Weights of a small image flow-matching model.
Model: 48-pixel images, activation gelu, layers 10, width 128.
Training: soap at rate 0.002, batches of 128.
Data: trained on streak pictures of flow and ridge fields, 195000 training examples, 15.8 epochs.
Rows from block 3, named by matrix and row number. Rows with one number belong to one attention dimension. Each number is 500 + 40 x the weight over its row's rms, rounded and kept within 0 to 999. All counts start at 0. Numbers have three digits each. After the name is the row's rms in percent of the matrix's.
# v: attention value (model.blocks.3.attn.v.weight, 128x128), inputs 0-63
# proj: attention output (model.blocks.3.attn.proj.weight, 128x128, transposed), outputs 0-63
v.20 075:525442510477507459515530515530430505465468525527518490514505518452525494453515509465508502466476461508479470526548508498497452547457427528521493446467506483508470487579476542553537543514502502
v.21 070:488552535544472557473473567526489468458475495503529522492443553507485421497534510444519434476517471503517557511464491496512472544449527599501520498441503494497485503434560481506481444536473508
v.22 068:490497503568558531502521494458558466455611512434501549530427518511432545533490488546487525512515593481539472474556503493510433478482535496511479523513526512447526542514500535513496532533517475
v.23 098:520498490523540520517540511497503481480598506409490493415510447433431541480539505527584551487503507533483478450536537592512478514531516535495508460513620518540503480496487451562555512489452534
v.24 089:514480491500491511477510476462536469539489489571577522547415483485497508478493565486428504527455478516499477460477570538506471477532535515458487484498416489528491501451541496526581497436474530
v.25 069:509507495465500513528524462469503417484452480487461500495554507483512500491525502406519491510497503523482506505626521549512482491528503516561494476523580438510487559505497503503487454507507506
v.26 071:457505455392534519506498536511513553541453472567435562509501506527458544497486497509428512526582471485514532490482457518553457393506527478490425503498525516475418489455572463473510509477533494
v.27 080:513518501548492476482592519497440498468387520479465482439479537457491573486506492521471531487456441492515478489564454444509549553504407490530477486511545461487540470559485509469425491525522555
v.28 081:514481499463521487515562462486477491542461532526533491607495579463486479500497483566533544444441524535473478487391491474549433479483408451519544499470425483513499510483491529591549547468460507
v.29 081:498485498505464457505489458557527517495523515474430508404517493511521519535557473538518471482497463490492536503392466526505494541481501491469492506568566518555526533524451480521521530483457563
v.30 079:494536491461462411506549483476504541517481481475464463512471499487564435540553475491485483561489472507507465486421446421524491462510451473470516551555534455527594553519454532504579481482460539
v.31 074:510462506519517505490450539498528476525535525599537527590407481474461566490506495633479503497426508463461488504452489522542542478458531536549439554480556485418530564435540496466485460551480485
v.32 061:459400503505514438511606488517428513541399438519476516454527461575510535454516530459496522495499466510471517540532484505507478457501465513534531474460498502514528370544532465497437505468533497
v.33 069:501543494459466463487586539500503476476500522567582521561465537535517536435493479565524476564547448524488486531406501440535476503465510506562517496502527462494497549440541553491611520508479488
v.34 085:521482561479464513522491404466437483502480488478580488530458504453509497555533504525533501514447469529512510477528510536427474431448468534492549521501426459514510496488501509533532499504519435
v.35 122:526445486456537464482455462462475451487502453517435508517453550492503478476469501510486514508468530508508510459472447560491416478469445464571472509468582515505459517451481470505542464462465502
v.36 086:503528526548547531495401520487466480499612547435403558520454554526453486485507468482553531440490520497524504469483512477485500528467462505504444518494593504535491513494504474490561467531457578
v.37 093:515516393468510498528452509483470461493447478582451545470471554531487475447503493427519537431435429541490502454494513572530455477467479483530480459491590487467488522459512464528525448521492544
v.38 102:506489464487572502505543538480496508468499474494376561488443542494493472451516509441484564448507574486464524479479507514475474480512505518513467511454584473486493481452483443522477488486516533
v.39 079:481511543459484495476523654493476545518519506538427508490541476502512514504484470556414450501438495481565546477528507496493530528473514493518444564526474475513519497527537466446460536502496550
v.40 091:536474516407471456511405516485466544526545446613493531572533437499588486462508506493534464501506373552472473497522496465567533529467474497538544491524528472451479531488516506540509514467499484
v.41 076:484470515550467490480457515491556567509467585464543439481550523512471506511515509448517458451478570518570558537574465505477504519522504505479528553489536587467474510475563503467452512500484497
v.42 116:470531504523466536481538521547532516443499492444569487460584400533500563505506517456479481471540523469490545540440531486503527519525564523504594478554485489546517452561543540478463520489467409
v.43 104:472493511496531543489478478494529547477657528387533448501543453465469453533480488538515504464538503469499531507460504483506515507567534519503504512530539560497460519491491521483454527527509482
v.44 103:514454434485531451492503561473515517536520488546477519569486600498508489442475523602494524551547475510473470505593496505499512493439452457457452520503447493471516468470470438543550526527502474
v.45 082:512539501514482491508456446454543539548448544502527492463489469508543465539463508495424454467490515517570487487494534511471501509451491549428474528523477530518516506491480528495471492499505480
v.46 102:425443502510500561499517548556545536498486549509504539498513487542518418511513543497564434426561394500508513503554505439510533526544530545466520495476438528523471479478516461508485553511514498
v.47 065:494470498520499527501448451425573513465446492445514536481445563482486493468507535511540484515520501519506539487552564545538496472477535536488520514472450524514472529469518466521552472455484536
v.48 041:479511532436526514528568473469529529489441502449475467490503492523468484474482454472495576495433510504532422509496544458500481551500502458500525479514499492486539458559446499492504548516469499
v.49 048:531497392471458482501549530507537488506490473553543524409557496494494538538531462583451410533540435437519470507498613568520531483402524527470541484489573453483473494516523525540536504459453537
v.50 041:464478454520427504488553493524502498494494524509476483462492489493374515529546549454492520487454456535462485519527560513503516513458483489473532472529568465559594511477502477502561461535458549
v.51 047:517496519423501525523562462423487491510479500487524480467573481505539477512481437468460476595461533470556571445505433445480507444534510422474483516496524572630471449470543454497574541454483493
v.52 168:544482467485563478519457505508480467507468447518480501560426659491454490481475481505542571507450585547491507471469505527490413449453449462523452485445544464478482472429476450517533451523482448
v.53 073:450482481485463513504520457493484506522653559401462444446559438486512481517526485519524523434455441520520548533451504491534546571546497557508559492529592551511451508517490489491496479508509558
v.54 052:517565468471511435516574520508451497483494541503461537403504470404519545544497525614493556463571576462505535467494401501445517515570510481512473514543511493575419553490490482522523504511496516
v.55 049:494477527493463476482528525478518548506522472442477475439513526487521430489546537533534562488525494476476492493522473490550515521488518476453433492457448452576560528484494546525489492546491554
v.56 066:508473552470508454488460526485498487474434466533490521535453540487450518454495497478501519540551482456472490523533492452502472486519521478514510479511466504483437517477512494507470523481534461
v.57 051:478452466409551513520518451512497500512470549426501536412544534465473495501508460454530500618505466519468479460624508583449486480520513522510445479489502452600553512572489481479452508495516513
v.58 042:500513532463478545493454570558518527533448514533529561599497530549545615547518491545475528497502520527451476503433469495507509492553536495514463541518462512512569565491504591453468520488495497
v.59 052:526511538540479519547459509484514456527472521431445550446504486499473509555520509462502473482400473484505462503589569523568521550517499557510466555463573525467493545521474538464485497484498518
v.60 062:448526524532476515479359511510512470459497494561472553558434616499454515478494531541516514452472492512482473493404561451563484477462481506516476512493533494447499556509511529512506471538517472
v.61 087:555473456477536502521435504467444443508520451497462512474498588491567491479482426466591517460480596530505519478536499582522450515466411449501453539443545498509443473490436440512564493483490528
v.62 042:498529472448494504475391561528452505445518490539571565518399553498454505528508503486504490494489543525550508506473537493516486452452496482558497500453466510479541546447515494515546517362545465
v.63 038:545512520513508561474492513479436486449518563569525501513559518465519513461513459541492474433514407512426525475521564515488522470437465479569489537480596509458438551552487514482544477459508533
v.64 101:520501465474467560472487562500494502506473500564570470464495502487543509537497524559511486510466436485500500524530556517494581534565455462413483611479472532508461555500531514484468547493475502
v.65 096:523513594506497518498490383514524487500463577473511489514434481506544482474511495577528465439507452521547503504401519411483526462433481466456468557472529460532480475513475490500498524486489483
v.66 073:487479442498465520504536483517455489527493537554491524523473471547499587494497465502505462567553444465531491467566536501520532521501519493520487469573407512477513529484481554466417498496526452
v.67 058:536507433444492492508492474527439498473513558457514479518452494407479540513490423521510565437508540483500491450564569521546493516528543537480487458488493613487538531509477520538494572564508475
v.68 108:514520566528470496487467555504499518538438484495400553522515486556543487534506521502520472458524510467552516513587473438508524549516516469449516549490494536490455535453517495455498503502493474
v.69 082:539470474460495518489539415514529475481592511497482449478566428419435443526511507533470500494524561566534558465521488463499538521551472466509483505460538506517489479485538418551483481520507483
v.70 071:513508515419550485511501463510516497500450493453475447532552551537371587499507502455550545569521504473454532513464519507469449538538512467436516499509547526470394540538473515518474514495509486
v.71 092:519441608440476476481546510493475454490578514491512526521524499456542557501470461477486566542468478427460479485446493482458506574542483460543502501433532558519553557539500553486539475441484497
v.72 110:505496450524551467513445498495474476520538517516509501521513497489498520411482579515542558499503564571492545479636511564518492493546510504521440542451512480488559503506508506519537460483518481
v.73 089:513505505501450482504521475515458550499496489485475474522617487568509540525504443348448484521490519449513473554491562484476475532522504447441533493513500484495479511502478550482503543507511520
v.74 082:484464473520502599483530512503527544492566502502535458538466543506432442485485462584528493482507503547526518481454593518536496494433467515489536503504491381464546464469524471545503513512492497
v.75 068:515531491535491510485500519475537457567486554519513486554592516534507494462496534552483462436577494471479510521429501520496487447508491387449559471590518485543489512512554539507485499486488518
v.76 120:503554475510480457484517532519555493493517543466552453553539446567528481528504486509470435488545477516588529501532499427528527453438509554503499533509494514498517468463482525431523516504493507
v.77 079:512506485535518371484559492509467531520594528451547534491520536520470551452499472510495530448416505489540477491489525565484440539478545505456480454455496528465487465508538451528507508532453516
v.78 073:460461501500464455456540453541449476523453576492600504425535444546444564500507601462409508461492439458508508471473530515494468486502523574529548476493466511556497506476552542447468458455485547
v.79 096:476483501533539510490467481512535522522501470430517505508523564452414508511560510488574506534460489509453469500481446498486509453435512573580529425504495535489402454500525469553526460505479503
v.80 072:476496456475490557467501486476452497453564459487509437486509501460531479486481494510495452668473497557501481494515553486513450495467570491463451546421509447519516515513552446475448516549487508
v.81 108:504526470498499487477512520507468507463474497566501461514431450547540424484528477643494462478591453513545498500475492452593557468488468498529553427584453532498507468475472564470523492504480505
v.82 087:497501409526518486509553465495464481476501492468522440421542446448465482564501458481479500503413542533486459469469498511477476486503513547550505483483479542473483462561538488492492495574515466
v.83 118:516515580439555414508511492430456458469511552483489546584445513443498525415509561588511521468484446532479546475525489505505455501468514498553457473550499495533513505504463486561548472531503478
v.84 126:477504490493454452487493497488438509432489487560507544457471478433463520489506507426499577484438500445441480479499543544447475587532493448494552459493529584542510575550526554550485480451490526
v.85 144:493520538510481457491485510471492510483435538455465501480455512564512484543507523492487464466538474441514494525558539503426449515509527426389484667483484539492490554499482532471469520520521486
v.86 110:496476466490510452489504545488518480478536521508522565594445503507541437460508456528492509456534471498509485504495446497529516489511501523485527547592520430530432488411466496544551550437476514
v.87 149:531494405496552497490503499495432519499567529457506491494523526493440389546519410470499524463526509464547517444494547476507448583541539516502514431518536585568475470408411494521470478531530496
v.88 087:497416539512514571504512482527487414474483453492460507456472453455509483520511468482492473481524497472489501457540506462515533460476466532517494493526543455536458535564489500454478529423528480
v.89 142:493502482515499557488461489510587541450457483481465501498513535489469399506525505443504455480537502582526515492538452523478501446446461548491549474498487457502444488481550437565464469475486517
v.90 091:483476539448469516480484491575532546525482454504505540466540497519572478536513493443489466557577466478522483503406472487480496493507447460487493541411505535507449533496546524480570559510470530
v.91 100:494468499487513511513522520485482489476488465535453534563472473493495457526515490395509527485468488459505499491542549462425446511482487530541549462384544543498480488482478527537508515507521468
v.92 088:523449493497503514492530513520493486513523474551481478495419481498515535459488503471513533611453449487509517490574444479514521487504513538559538502494456510568434474557499499477513588503500487
v.93 083:483524513505466499503459481483416491450429487487418459544482521574526549530481453467507528547427446441515506499584536501473541550535479529533513455518498438440579470506446491470483531448519495
v.94 085:478496536521515472485555501460506524545494504457506506580475535469457510441471518549517516517554426464472545489457523566455518558539441401447458569466497494475502577504511541553500445538501500
v.95 116:514489476504494562504499532501546518526514497489476509478466495487482563495500503573486548519536491508490535551512533552539509486497478462485495510496505431440531431524447497448479554484517528
v.96 158:449486456513530501469564591472500555474519501481389566490508512512517510488484489470454533437481446467509537479507531512578470492564528483509494489469541562435472488512506511494456511507510541
v.97 048:545528521457421552508516488507455534505467451456502470484561498474537568550541424480535512366509526490499557529522474511513467546448479513508552514572562498522452472514532470502510520472495532
v.98 062:492515572546512626499464488455535538521500455454453523574481497549507491534442543483486526539454506457439494460452537538405496443475470519433528541502434491462524430526445470519472532553526468
v.99 077:487531522489457525475538560517501528482522522487556453482549462501493487470470474560527474505544441492503514513576497439517502477457492492483533521534414523536501454533512489481575501496497493
v.100 060:489489475494442506481576545510455466519427548500539420478494521516479468484537527523503457502563488529527531550514481432525526479481472543471486524454549542506452529490556527471458474496491533
v.101 102:512508595523489556515485389475514525491513526433552445503489425484491515512503504474483515601498508490476572532496535486456516488544530550526535494538487506467469528533457543491519492506528499
v.102 073:482503460534470515495446491501493490529497505527590462535516524507581468505515457555595487518502559541542490486551503531581409470507472424484527500481494512487540528473539541524486521466464527
v.103 057:420497494474467496490511537448477493524465467415508558510490527485545511504519539478542478455420536528508560468558509523536410459479496512542462467492551597551480501527502517471537471532491514
v.104 068:489493459469536555490449499507504530506489463476578569505512570534507526533527518536451495458463526463527525451467524552545475565594537524521514480482576519506469540506535523476456523496457443
v.105 078:501501610510415457496529438503498493506379514563461474572497483504560510507491552480502476548475354513487500512546516391487587505471478497506518529490413471458561506528511521509500492478492511
v.106 059:541475549461509514503458510487493530462582503463457488482504485464496497523477525485497480507545447500492476483537497530398480472440509539487477489501472494439459581492507476495525453550531512
v.107 058:527459439516517454523569453541479512535511503534470518425536479480525488472488517454516488546499528527462504462570608592531575476507490480515480457509424544500535541524511537494471489464472512
v.108 088:499516500534466484471564570541482491478526504537508535468516453505503529490561490544498470493543469491503501530514483455518519497527464507522573490552658437509493479550517533496503509522450505
v.109 065:504514485525450477498548508535461483494427511520500443510462557509468457518546475433521474578509497517485485481394493410564486508532482469543470441500492476519507506473516563470599479512467515
v.110 065:481552443534474518495502521507472539547455451528497529470437545477501487471531516543518516451499518512447471520408430525563510441498420465506496520473565437448460469514513493505566508530471518
v.111 067:509483515532520515521518519483523458493563502501501486503559453501522546520452525607514492436508657479490489501416526473402500539486503500526509509497359474532539510500518465523568517524499480
v.112 111:496521470544451597465513504519469543533541479495535528436454483454487563514520497513431493481439451519502452501465544502529513489559554533490489473522472515504536502539556494501405523500465512
v.113 077:499556510494487442523585516471486510487531566497469462485539506469446506504483521466521531545495522492522552466542487397501492531520510504529502525535459523497446505495475482483546506483534452
v.114 115:531484438490479471541536495508481495487569476526514498447475493500488505457490505529477526545450510522506493513433535561449500512454487516500463507494484456485450436473523484494529520496532566
v.115 077:477506461513482501496468555472539523463486507594510462479455616462545402484496538557557491518535503539500482474528526421518510467500516478454448556473396501487489513411476456524547445528491472
v.116 102:498478545455522488547533442494450514496494470550429516477427474478529490435518498522527538503478490515496505517386457439447497539443505524512480504505508481448513436434509458529520512504562548
proj.20 097:532495475511474521422469458478475528505458568554435546505619510510505560560507510594488470448512461532585467533523514538532576571506560513451446501476491502573500538505500574508455474458494514
proj.21 080:635492481476512551454473501475460445503502484519418586512589480461482537493539470509590524517504496460462489466539505533528509489445507548493493484504469497443456417463481563513455487471502478
proj.22 080:549529472480488511549470540499497452506546463492455548534559468459505476471520482503618535465506520512375531457515519477531487474469472514525451474460478512483509461472462558522488510444523493
proj.23 116:579529471493430519310459516542495490504492536495520545513498490486493484488524451526487484513495471543436447489357466546518500495481492517509425504464504499481453457477535529522533473507528504
proj.24 115:566530501488523544582478523472505564512495516497394516510607488529472524532448532480529522526526483443561501563499540556546517488519513532515578532513483482484511370487518589492443526550545497
proj.25 103:548526493477480504358518517439423508523531552502466510503462496512491567491528515488451476556500533457590406527586505510529482530536500470463519511445467461458514483433509492513489498529501467
proj.26 092:554489529522522563581471500515511506528430515489588468460479504514477467555514527502524491544510443480509548530553589372501505528490487517511548518511481518534521503478489462511486525493440440
proj.27 100:479473476476513487464539489396459486499515505487450478478475469517494588511525535443487489532496515419568472528632507510505454538540492479447617500520455458492547459471479505518452498528488480
proj.28 110:548522536479500549453543503489515590509486537464508474477472513567477544519450527439427486536511470435597441562447530521504513492550508520515593536553504466464517419502549488491506513571510475
proj.29 131:489491482503495483368531517525474438482538484479441466484441466443532540452539470398492483549520529429429506462489466448501409528464454500470546462474472513482481576425473511573471530481490443
proj.30 105:503491495516517488469511475432436440497493556521511510508556510567497521498571500529497483485463487471568492550633524548499564540524557481434458498500487486577525498524461529459490478531460513
proj.31 098:634493492501513552487519511469487517549456500515516552494527484540460516512528492434532528528515478462535477506533575467497529492500483531522553537526468494445534400499517502472446509465479471
proj.32 074:492457503431381470439532510459484463510466472468453526465440435480512542529533513547467494494515505432585489497514526431478453500515445473478611522497472487403542429452487547567474537493519477
proj.33 089:479510487480460509402582511492492493483480456441487535506473459470522547472526503369422466474504435458489488467459544393496513503465460523462461497506513539463496524494471568559437484459454445
proj.34 106:533500466501522511391528525489477550523464503461454529494525493468491521471514528399404463480525439493520489450547540493545533521444515517505401513481535527519517496476456544503436458454492387
proj.35 096:508533512555659524561501509524530562531498504426495506458399489510487515496465516442501491508486509517477562447536507462512493511495486500542483501516535569488531541530514421504499472485496525
proj.36 100:494489518513499498392478503502472463473567525486476515534556535545492476465502461562527517498473509494483530509498428644513501487513549505505465465533502464529474475537491461443542499575551539
proj.37 096:516519490504548528441475541466513545497485515410390521465614468474491525478479521570526489460506521479485524472521531538554491522467458515496451500507552527564507511496469588507446499469535480
proj.38 092:485457494471432529492513532485479510514506514476528514434464491488507447481560559553527489476442504456520527409558559506543520501484486509488513467540546519568541538541476438485526475440412551
proj.39 099:506529524495480488553457499495483471470519517563481446487534478489502529549488485584567523541463603460442443579533468479486429513546457493472615510466460472518465512454520552517477558527481572
proj.40 091:507496491479415471418520488457504521495439495561580535538465508514529458496531463494476508513499378597565498510484503492463531460493498475501430539467500468477506508533518482501545430478494529
proj.41 092:533509498503474470460478483486467470480505530599536513538625537509488477493518491591499495494488519551507454538538468575483548511515590496477435496463452438550457478513484485442523474518492511
proj.42 118:474485479543588507674509432529560452499472470555536479551563519506515518547461480549608511511544500504510502550407517471424513535486524508501558504533449492472516487497511489542548548534532495
proj.43 108:464453464503483505532517505512449467508529476538398481543554493501487525511520495544507535526499521430541499516568459539521495497496530517483570476511458491471502421431443581514438504541523440
proj.44 105:506526473542615508590460515464525553521475515480449532483650515509499515501456512629550510456502510535475522492523515488526531517486507501516448506468527525581518546519485559469479484463523529
proj.45 112:524518527515546510481481467541491463498495518519519407502429470497517515531512494337477477592517509462479449562555536421449447560467477488491531514493482506499491531426490510553485547525480441
proj.46 106:466524524498493504506517482517536482475536454476509496523405492503504543540441476494509524529543527492486478554378440490482431483533461509504595497539437457390488468486558471550546567556564479
proj.47 103:520516498477466518360502561494487593498531516424454559496496513500473453467490529473412507453479477541501506435508487623616522449498508524525378493505550521530485457523497470421475433471508465
proj.48 058:574532489426447479413478452458488530478463518465492517535495444479507547471457541524471438484530487501485391477525526544559483497440478538500527546470516484555470514548469373480524523441559566
proj.49 060:539507537495431475539488471518466484490494519462467584572468495536504512475485488464499492575488535483548512461457483673601490461452487536486478529509500499516437539498489499438481491525568580
proj.50 044:543505532534464502559486504530487471498486505451514548536492491545491513539495458521492532509492491481507490500465472770550480484485571523503470492524474495555463479498497468494530524571538499
proj.51 058:571476557464426477429511462449468488484469513436470525577480458459494554466497515503502445450509501447493394490547537510571517468448526525514512506455514478536485492557484345450462524472548587
proj.52 135:420493438535552503557529575536509474520537484548531440381515543511498442501522499480495548532490503522501615511476489466415508559548483471459500480537498513490536486470513626535501502519452418
proj.53 097:545462562471479502387529417437484485475477499472493508572502465490507556455516490517492461416528514468492387485581528526522507430456524511523509489463491473495473487540456359512496495481497521
proj.54 058:458558496534494507607500568565486486511558508495456484487555543515458463547520497586505489540478489520504489535413506472489521529482501488483450480475448515461523532373516640471446504521495426
proj.55 054:484560500511499551562490572563507474511507519492478470499533524513459495524518471643442499476474579524502462533434499469490492529508521483493457449487471495484565505407480556553520504548495399
proj.56 070:487432474506530480459511439430501469503474472533516455500495463484514494487550513454511478489512382522474496486557552280440514521505485486466479527467503535457508513513484507517466465421437502
proj.57 044:508538431526502530439569571543479474531467485527473474504493502485471515527510491608495492467485554588504461529464520376474503601483547512475451485454516521539537549501522518516503518469548429
proj.58 048:473516500542560490551471523502518563484523486491466507399508553492493477475493523474536505544507378555538594526441435631490490515533461470481514492554513454522472501515499588478530486465487458
proj.59 072:556540463514489506461469567507458483496495535498443500470561461481469531505526501633464475470490502501517400545551475630513457549467494498485480467488490472567476524428455504507516532494529413
proj.60 086:434485476542557512574505561548503485514538473526526454395528538510490445550509496481544558569489491521491607542471462604439481547545472465473520460576494492482514487478531616508518509522445424
proj.61 106:422529440531549522534497593565522492526532485538521459403529558495489457539511500539510543525495526532488584536446484455421487574542477468477508472527491505482549526449519628552525499518482421
proj.62 049:484530507516562529548528568526516514500548470523487455389564505505506457497530503483553557530505495579506565518526492406395473532567442447475517473519484495487537525480506590563490490477433469
proj.63 037:504418487513490488370505426459440406516507521536531567578455523505513540486514460450505479511467545484494514464534512565518479514470508516483512498452494518427500559520490490500459464515491557
proj.64 106:483450501511511566447503435440499493487504523529583558533463529416527485507534497552543486482626429450470491468439492500519448504531463533473471469552515450479507506530497443504531486512473477
proj.65 097:480492495515478460437498541557488413516556474558455433471567455587486497489527477454484499529380540507445492491569533489445547506456540490507495523487488560534522503501526494506537504521503530
proj.66 086:515489524507497540508476491498495484521543521584519471498535465536509461546520478571571514451487451479463462435494494454536518475547482516532471483491456505517517506523522508406638518491477427
proj.67 077:472551513500496470556477523466488494494468493429481546546468520498502519443483496458488506561517561541623521533606534495479516531531546463514558506502483531512505540435468528527405506466514498
proj.68 115:522498509484505500499445525527515485484534453509416484533486509542488494492465493485452491501408509527477482491535489497513569511481527519519509519464457552577492489455518543505493482507470502
proj.69 086:441547591522500492515524568480493448522530476447545547516474452487472491474521555443449535472474553548585596536554464413491485510511503450518548532511515504505499502492487482545447516480491531
proj.70 074:499497425486446458516506490478489539492485498479461470530504490532503534492486544510471495481453496510592465577496484577469519428515465499463504502452499543510501498522431562497474498464546501
proj.71 096:457496514517548498436459511512544478494478486472542518549430565492508507536503475510502486501491478474432473510529479443461533541514531492533536488503493563532543455469476520483409526532475525
proj.72 113:488455539491519510486436515446533485479528451461476549578446557465496501462482510511438510487507527536495500501576478478518553507494506501514557484469457512523506488478486533510380498525496509
proj.73 112:493469493483531506474444512475505489488515464484475514583419546513494460493491479556517526496493473501487501514573493523515559498506491523503519468480451558585478461466494570499455463481480506
proj.74 087:478475547486508538518473511474563511483474471442506550546469548414489536525488542471438481448561506577572521514461522435478490527487507493506559494516496473466516472491434494570402544535506529
proj.75 083:464408528475491536506500456460557535480474437538514530512443565405526472513492549481547484443544441530423452498488474493493506473519474537513517497520491498511568406543437488551467496513454548
proj.76 102:484438520515568556504471473453539500488487499498544544585413561425499455556494481556554513459605420490482498477462511497523498520490457518511496480525502462510505470509506504507527483505475493
proj.77 092:476519509533498503508573488480492525515468538488577526476495517448493520530518496528545472530608503507485475493405486483471413506476505520517514479540539432407557507543465443473543514510507509
proj.78 086:525498446516521482531530507555455532515494513554540434413549470540460520521514563470639477505441536487488489485539513513477482538465542509466465503475499518576487490564443537524603457524470501
proj.79 109:472484508487482502409480505481541458484477465455505553543452558459504507503527466471420509447507534499490492502574487495460523530480549475525574449503462535507505458483448501519379497519500543
proj.80 077:469582505534476431548460547516471516501483502487511513497490513491507474495488495482513473494505483604398478519488514434502459492488495459521492480559471533533518659476481507465477527625513505
proj.81 105:521512459476509493477600426506543520513469511559518563509525425462512477506531552402491471531458501458590504498501457554462536448536442533475467557479451525499535462436481501428470505478491518
proj.82 083:496463461502512454479494501432455527470605518600526565510527443526506484471459548481502497488510532518391552567519545499521413467442435497499493461499452519480467498512472462444553533582467467
proj.83 103:488622502512521492449409535500512437507493494444506544539497518544537512532514490527514489496517483557553537556450516542476488464521474447457492548487478523489552490515572475490563549491502451
proj.84 116:482451613502495490532436574446463441511514477491470521494521508524473576451476451515478545549519463487487546530517524476524492533459517467506536488478556466503509516526506489582516480452489480
proj.85 121:598527489477485527537575434490523546489455508430475439453486532502480498567481456489506527451476514454466485400525505493517503564510608536559533442505486504486484468552412527530447491513537522
proj.86 096:484449497500518556498480454536497442498453523474505437512442556473517482556513501522537493451495541413525500486493488496506560480473484553475446522493538456501525409458616527510464490498501511
proj.87 121:464464515514513534502494460484503456478524518579502506514497472535514438508535500480482457557523495407501471480443487532532553476482432548446438543526467517559487493459665510427514501529495482
proj.88 088:501590416482508429472552494481498529496546536559497548503560436561522444513516568438451477530471538543572492495473560499491450438488496477495511542522423550485498511463442475425516604428500475
proj.89 118:416462461508498508458427546590512469516505527642495477520478524582546511483536490553572435443489478499485456486446448507498514453544389492454484482526524507509542483502515544451538449493497499
proj.90 092:522539553504472476481491516526493477512552494496460503504496566584460501449493458475546500494511476483474544479575487604521508539493598491508533518465445539508485558566447588570435471481503463
proj.91 102:428411558516494484541441553496471404485557532544501504515482469530490532426519448550434471545522520452480521495504493581503496514462406523465491522501549458505476559444571531505473430486512511
proj.92 092:466470538508506486520536494493514477488531469539484520482576469421484505458513563420431469496482402550487439566434511522493542509493504512484501555497450518554474470467440441514561548449500502
proj.93 086:535439567449478519647536520480524506485477500459485453450507467452473508457499501523482479569527509478525492485523477495458532531513541540499489537463543459511503484467491486558423486501551542
proj.94 094:554595437515530530519499484474524471513418485418491519506490512461524482597480448504549552496491526520460496594453587491465468542508501460525485516513504490489502476537557447508522535462495496
proj.95 104:514530547500514491434512475524479535491556460500545508511530478378510483524494564439539499460461540561488564545583521485524564454468562493506467496519394485455487439503521518476499558499461471
proj.96 150:531526494554533487506568480532442558587551508561517546563501537506448529469441521496505554499514486461513483561522456503488463543531540417538477511380618499522519485492519553514510562518480444
proj.97 064:507493454488449469375555496407423425505521508556524510536510460506504537454560486502490465519461541485544526498570497472513547521494522481439456500455479461472509479499487500459432488507502508
proj.98 083:548541518513590521557504497523552570509471495457543448462494509542481479453423487447504517442525479479472537530444517449522482487503505542550504531499559520528478503496515512530519520466502384
proj.99 108:539546503495487522542535560522531599507522466476479555551465557462479509519404533491407514473553459530509482491362489513551473467510481525539476532491539486447460491500557519512511505483515445
proj.100 087:484488475532491473477545474477410448558550511532484560548492479498504531499567486518501529521473501473461454519577472476504472551515540412476445461417517497470541563491494517525508487509496452
proj.101 122:498499518457506517493399510478550447415446544438484435439513445513546477541536468507509451528471537531502501456514527507507521463478459575470514488603402488522484515459469471474503453497534558
proj.102 097:454490482470470511543479477474562458451492510502488513481490468477520496549501480580597469487465574521485477467400494548468498462495456551486531471575491465402500476548542443478553466506532594
proj.103 081:478487469490474468413538469457465406497554511532477540501479504475513583515515518567537479479475530507516432500496427595462510519477510466456512476465504470505517476504502458477508553496478562
proj.104 086:504487500534589518492546470479506397470510484527519532531519548483504571462552496475575496535535503447455529459607506483481541525456506550442498465508449525489481553508444485515459463461414515
proj.105 113:555494527458531557441443530495543510424472517449483431477545479526529457504510484478473460513500515509481547453473536495557527475480502623489479502610452505489445494489481501493487429508536446
proj.106 096:495522516493457497549432522522493513509479533537500520583518524488505464524503481492580492577486532470523539531536502456508517477534490487519510480472500517468498457488509545481482499518520665
proj.107 065:490482511494390522336535528543482494513544471537516509571554582492471491507490501566482489478506536466495522518470475538508566516512550498504499494480524510437479415562494514475488538552538600
proj.108 113:534473464525527482471619467460415470546547478561513543539496507494486563430538514477520525483486470470492490493571501477491491545515532458469458502423547497475501545516494535548474491468427389
proj.109 071:469506534481476524399431518561473420459558537475414518564503520443537507548563474495470495560528467440470462493511484601510492510492518502475463409545467503523503514466473468522523485530499587
proj.110 088:428513543524450482421497503510445449535578506533514558548478544483471525492528500488481513550525485433504516545554456537490485527499529428494510473435485520539515449476485499471499581548484594
proj.111 097:425558496536470491610481535577530599550489484472487525510455515478482464533463509466472522490550439514483522553366503449506455506549485431568509490497545512515551506506571500500543567521545543
proj.112 106:508486519462396512448498519536484496462509490499509538438529585482505498493550525447477458453589452490497506464488503521569559501489546506459458482499432538561470516512490450461525475480439576
proj.113 089:502568535507509511552478444531473518519603514467514510531464528537486516570464511577503458506501536523511483468413507441548507496505506496528516538505468511505508547483546533446500542508461385
proj.114 117:484522554495502454482443408533493487493615495489553470413445540565502507490472495517503487429629511546508518511560466530458587485501526449519512495492425571548503502505514489485499569523545543
proj.115 096:477512516489484465479488434502516457447583485517499513469524610503516552502485507499479456398578463489438525459476476488531571469502543532476473491519395523563471497503547429463502524503495552
proj.116 106:502442486486379547415550606488455487499439523530421508535570542458488460465589501441442524560450478464496499493503517468560447510505502531480474491509545438481479484500450473491501450508449532